Weights of a small image classifier: patch size [4, 4], widths [48, 96, 192].
Rows from block 4 of a small image classifier, named by matrix and row number. Rows with one number belong to one neuron. Each number is 500 + 25 x the weight over its row's rms, rounded and kept within 0 to 999. All counts start at 0. Numbers have three digits each.
After each neuron's rows are labels from the 100 images, of 14848, where the neuron reaches its largest size: "top examples" is what is common among them; "peak at" is the part of the image that holds the peak. Only what is clearly more common there than usual is listed. The data: simulated telescope pictures of galaxies.
# gate: MLP gate (model.blocks.4.mlp.gate.weight, 192x96), inputs 0-95
# fc1: MLP up (model.blocks.4.mlp.fc1.weight, 192x96), inputs 0-95
# fc2: MLP down (model.blocks.4.mlp.fc2.weight, 96x192, transposed), outputs 0-95

gate.165:528534509513520496495477512483512528464516517481523504512495511504513490469511535460508474539489489533510513492540518546490512515517475468502502477463492506535503499525518523493476490451514470517510486496492507460521540499441514534474513518508518460534491489487498504505528501508471445397
fc1.165:531478512467465546483555529536513488497502462503473500513486484501466524489484484494489540525491494490505525461467503483567558498524504500444485516476524501512490495492498519508552513505520485487476540503485480471493472493514513487516458532489494515461544512472520501463489460470542514510
fc2.165:493486498522482478473478525500540488472509514495536566496470493509475501515559534494503486506509525514512483491496503519526470521535488484466487525456495468546503525509507519511482496469470482463502454508464498487557498465522475470528440479511487503488540537491503536465517524483474478480
top examples: edge-on disc
peak at: top left; bottom right

gate.35:500473471512505502513504479490555531484477523451543526500478459528520515502501511544499510474529449490512530488505513489511507513507482539506547487549494517562488517503528505490534482533472531469527492478537517497464479474450499485497480497442461545511502500501503514518503510486528506466
fc1.35:496541501516555515508497471526526520540507532500505513544476492504496526524522469495540510472491470500539467500461468477446476519502538536512528494493493511486518514502526522526475473552523461443537497531518503524486485484479500501520467465479481488516516509470447510515500540498519515484
fc2.35:480490524522476495520465516444482453471531472508475465437439505506519494473463530489517561513511504460476551488478482462558533502515477513498509512488480514500490518482522499497495516489479496488474526490473501536542497490503490527467522491511507546484542492486481496496511491489478471500
top examples: tilted; winding: clockwise outward; two-armed spiral; winding: anticlockwise outward
peak at: centre; middle left

gate.15:505519474504520485465516516510455432519475462506514454491509496487477495532519492528462478476478509477547484460467527492551482488431525497471487479494507516524504511506534502498523506508500505505523518478524479506505542525479527450503508482543507524479492492524470516440491490520515468521
fc1.15:510487495484469507481514495470496436495473527467506514492513486538516512519491510559469506508518522549508516483504552579496488494483481529500516517501484540471512499476474499465499546521505507523543526493510511522515494454523458558500515498468485519492501532517495522496513492505510440498
fc2.15:519480520554466519493484521505488458498468450531507462507510496498521486488511484485488533493512501492496500516514492489563486527438536510508421452496474511503491531557505495482516479495464481517471497522480507498516477448488528472493547506532475466507477511509490497500507488534520518509
top examples: edge-on disc
peak at: bottom centre

gate.42:501459465493517525541498547488485495494493504518517496494488532491473491525443518535505479497505451488475532514503474516503521455508527454536543486468499495514483520517528472511496532489526489515458491516453530505479533512488527507451509504469515463499488494457481494557518470541531514479
fc1.42:514472508489492515500504510473461499483494477541453512489513481517476514479535539520464500471457524502521524489463497471484513536497491523432475516503501458492510485501527523528544474560536510500505500536510444486508493511516465488475485512536508486517474531475487455466472495490490455484
fc2.42:478495514528482487471470507471497457449509494463506520489500499482488478505551491554498539508543474504519534516428532481484524498512508479509506520458512501507480502484480500521521497451511481479462480466445531490500526482489530498503468497490501496524563511507493459489508554485495523493
top examples: edge-on disc; flattened elliptical
peak at: bottom left

gate.68:502482556513476491484518511536508485535486520517527482529551494514530494526491564510475441534464481490553470515505476514510496473500456522446512506440481509463503492491517464499523515491452493479480511506468474494507505538514484510514498487468487514501462526548504484482504521507502516508
fc1.68:483514501493524534531531519489496511487509471538538494491522462532502462554478461492491463519478505495533493467494480560500497506499517489510492517472502469439480453512484503539489528536527456476503536464516480512510518519517485489478507497499516511552488486504556514464482504468543497507
fc2.68:475539478476504530503493502533509512493498530494477525483505493499485530537521458479465498512489510470525533503468463539539474433487541515469471450439525512495508499476542480486481503495501501476488522471489452493509519554544503532522491500537517491478486517528519510521502476515486474511
top examples: ring galaxy; tilted
peak at: middle right

gate.88:508479505484504489485477526473484483475533505507518477487486523496525511452504476496486496456498506454508520477494503518470512505523499503454495445500504483458466491488525503526478497526523458505475532474492516507419537458475523477525503496480553474482439484524528538487490490517529498465
fc1.88:494546471534568512550509479549532510487493512530514574488544509489499454516499514478478515479495554505529479485500498494490512514464573482511540528493505503519495487533493528516521517520513481488538498530507529496498488503511526505486540508488481493510507471494463517499511526505482477469
fc2.88:485563515492521458490511522482476520497494473442472504474514518496494471505504485493505497470543486513538494536506539477512488519501494546487461492431488527528498503538511489517518482499545486473507522491508480493481494484512523491515484500508450509475530556539537512501502530429498509494
top examples: ring galaxy; irregular
peak at: centre

gate.137:519500478489487540479496504525480476549505534463492504488520497445474510542467467491498494464500475532511472471487495493472492474483515494454450475520513477520499512496533488478482495476494474545535489482499514487520469469527502511507513503513486536507493497547472529497444564525512448473
fc1.137:534485519464513472508504533478518520507464499491496527467518501489466506498475452474498491494477496508550519506492531513446491508464494488512448524483507445474547492535488509506541519519483461512521529488475512511496469531432483499509522431492508473521514531531527496526506493513492481495
fc2.137:509493502481510503470488459497503518493494524517503514505476510508513508504507474521452489525482454514536522526463462503554524505529515519497473486502450560524528485505466483459467543541509499464488538509479504442531526504504501525505481535499503498508493473508519521509437537493542520476
top examples: tilted; many-armed spiral; winding: anticlockwise outward; winding: clockwise outward
peak at: middle right

gate.148:523505513468553498458495499505471481523504488495520497491542512512533495525508450437499458472502528484528501458488510533473514529486518508498492482521497476516535536522531490516499504516471521502519502518480497493489530549468477470517459524500487460499502555519484464454531508530500463543
fc1.148:483493477491533514510535518573477461496475500539506490530502492482485503521495527521472466488550496537488544534494495508472509508468545504449478527492492525524543480494468497515532510566498480475523523497490450544482526491504482523521511481482493506505478439506505488517518509487494483514
fc2.148:487511485524472490535489532458459484524442479529527459461523510518529480517502505506480568526491533531513504502484518533489490499474481525540483446508437526483476475499525481513510507517524533503501499491485524467509537462490530490502471492508485513457477487528506506520500536526488511474
top examples: tilted; small; winding: anticlockwise outward; two-armed spiral
peak at: bottom centre

gate.63:515480509539514542502492473512491515497505482554471491510496542454528490468456486472499497502558477496457466478514519510486488493466431489511528486472495514513502491512465526500534451487501491478478520481492545509473542529488538518518496475481529507534467471520515530519475503509526528495
fc1.63:508504483474484472514492564490522520476499528549506489479505489498520498504590485497525454511497514482477517494466493494505476467532498499488480529454521471545476518463518515531487529483505532526512543479548512511545506509477492513537476505549501500510501499497492472496487464530519506462
fc2.63:445499508502500502501484507496509523459478511484501515492461475486492524481552519492510478503486527477527522469505497474511466473505579523458510550470502489527441486473529507511505472489488492500520502508506495537532506491487496547497476501493519524495529531560543446513516526493490459494
top examples: edge-on disc
peak at: bottom left; top centre

gate.125:486482527499506547495493492550487524490508514478498490497527441504479513521469517506471508508481533514478456532514531489483526546500480525457533508488540471467528561497495490494484471458487489506480519476519453501460512470522538514510491497473489553517525490476528470461488499478505518462
fc1.125:507458471466529459518513518466543508515468511468490501544519539495507501478498496452516500477530497518501538475499488482513523469521534511584428478514488530511531457495500537500488481507500550475502527517489521528512470511494525505518525487516527500516502481482476513462476528501504498507
fc2.125:473531523495485500516466502490504495500508530519508520498508463487513471527513446471447481496507496483496527485462450511544459478504506461471497519470448500524531528482554505503466507558490487470498501496462550520503476542502521479472493529511488528491512484524529527503532493501455497519
top examples: tilted; barred spiral; winding: clockwise outward; ring galaxy
peak at: centre

gate.162:440497530506470521510572478524505545524493479505516512499490466511464520468529472548494507495501480474507494500497495497506513545505490546501477481532520537450474474488494524497519522532459491487510476503511500536503469462489473462488547479482493536503517498504518506544462525480490490539
fc1.162:513473488514515474514498502522512468515466525450460444522498532485548503531530507486483510508562505490507511513496522518510525449494509483514521524471482466543506530505477454471491497468555506495459516531490477450535497520502542484496496479502517462520497504457483494491500482522489499459
fc2.162:479513503545508541466453525471497550446522454480541498472515489502507508555514523497490495539501509498479497498473477535484466527497460469517500489486483494481495498484527529531462486453486505477543507512524513480505475489495461513483493501452523502499521536519487500497466562517484531509
top examples: edge-on disc
peak at: centre

gate.24:462498451487507480509500489469514495504535542523484493488479490511529513492487489508492493513498459513557519498516501514495483504543476540526527465440470545531511516461500529509521494519520490488533493519499485549563478456546498477520516469479527527472497494506508503512471487464530531466
fc1.24:505494531496500485515519536489446463508467445498548504506537502506487500505507463480506474514486530529497473507481530498472523527516456475479467485518507471464524528550480514480513474501502494536445510451484503497452510526487498498478498512503505459479510500481533494500535501552449464502
fc2.24:491468474504536526458491491506505506487503517534470485506476489512503483529488471488526477464492482502534497496454512491473462450468508467500455469548514528462500529529473488520480485476505489480474530507476525477473556504514538504497497506531523432500506489509481537472533523536526535493
top examples: tilted; winding: anticlockwise outward; barred spiral; two-armed spiral
peak at: middle right

gate.119:498475479497499507480473459488471530494483480536513479482519498482475505507450487507498493496522483469518486476543448555517554483548505486504519472495482503452500502539515486487478453493467494462476507494525514553476483519502496492496536495490527501499434490491478548514492549530480516489
fc1.119:504497492489496523528491476459498532524461534458540483465505514516514473508525513516524456485494505524502523512511504556499510531528480537515498478511491502459521490569527544530468456463496544475496495495523490476488511523479513507499514458491467508537505505482450497495475538526454498500
fc2.119:516484533501535521506508511495492517475490506492508513492521488461446514486511454470493557515526501433527516551498494542454498475541512489527509501544520500470513481469537479500514507508466505512473512470477496478527489481483491573467505502511540529470532495514496530477495527489495529496
top examples: edge-on disc; ring galaxy
peak at: centre; middle left

gate.69:501514483494457478475478507525476517514465536515450520522488495497467500489523489503473513481519494515516465463466523517506521522522500505454519463514561523460514496525515490536525469500490489497496541481544546520486474532517496503513462508505489557445494471535498517534483464476500526527
fc1.69:497505573527471461464520509495537505497492525516544465516498471499530494457510488500471484522487533453482525541495487451525499506514470521532508514481498424522495516539496458454522514517468476526484461515528462494493502501498481494491510506507509496505504456452513491500525491494490502504
fc2.69:477530497454546513490501493522528476468548491497524495473521486475459525490521481498536491513515487479495497514514476483484492500496486470493463487517488479533454460472478490484457489495513506522562515519435518491549504468505502515469490506515461465515498501490510511509523554505561472469
top examples: tilted; two-armed spiral; winding: clockwise outward
peak at: bottom left

gate.115:517495530482504544532539495539521510499501492487568493466532466472522516508444532483525530539472463457507495496518507463492501547509520509522474505468501493504540497492512494439469516501476528501487477501504508455528516496478521491472472518477488493481492446509494456525484498481528479488
fc1.115:549470488499495478498551489511510475480489481456481498481466523502489469525517495488538468501470470576485489493509453523494542479498478485471485544533536488526490483467488518491514535492471517505552485476471522460516494482475498502488521524480512495546512515522499531507503512524509464552
fc2.115:492510511458443517526502526497519460527491454540529514488509486521514519503465555511526498513499461455463497479546544507492489516497542502513505522484489494468500498449508463491517513529506499460537506507520528519500472497549552500469502490474503508502474466475522456530501488481509532500
top examples: tilted; many-armed spiral; winding: anticlockwise outward; winding: clockwise outward
peak at: middle left; middle right

gate.147:495467571492500494507496492473521530498465508482479501488488438489511516467507524517447543490482518498481497529471501509551478503442479481476499501509463472502444519502497507478573486520476496514510467485524519482450503494488521495468479543498474518491503486481503528495532480520500470514
fc1.147:526507542487458476523501461489538515535481504494514512470523489501488512448525505522495507501469531477524525520466519506525493502466485558507500547492503512498456515496454519508496475480457506548522450534485531529509454513495508487552518492497478540477502516472481496482451474480481504500
fc2.147:461507493504517501545517518442506454501521481536472500461519489507457486543511496516524466470514470492478553486523482544483518497522494432510467506446500508466509454503518497543495490495485548478495496508514518489535498512497489498497481518516493502465502453503551482508525479519498510476
top examples: ring galaxy; tilted
peak at: bottom right; top right

gate.111:530476497519523485456469531474538514506522483459526502476483496489484492487513515469496517493484499542491502473431491497479440458509496484521472481504467516488485494513529482472525484492474455491517519438504516507496440488532483506528515504522506505542511472484476536511533478544497459483
fc1.111:524513472544531523470511525508492511475460522471478510477468506475509528514483509504524518465528501503483487556488508488478504491495439513463484521502436534589508524512506460522483498486509480507511503530521493453502502486520467516573499504491492536486502510487485532512501477510500499493
fc2.111:525541488508489484476450491485505499485492545490520539446519535496496522498502481479528531515535518501495503461451490504471450445485507465491490515494524505509489507524492489485473485445484496520510466490521487485505455502540537440489495531525548496495503537452498473522510499519527499487
top examples: ring galaxy; tilted
peak at: top centre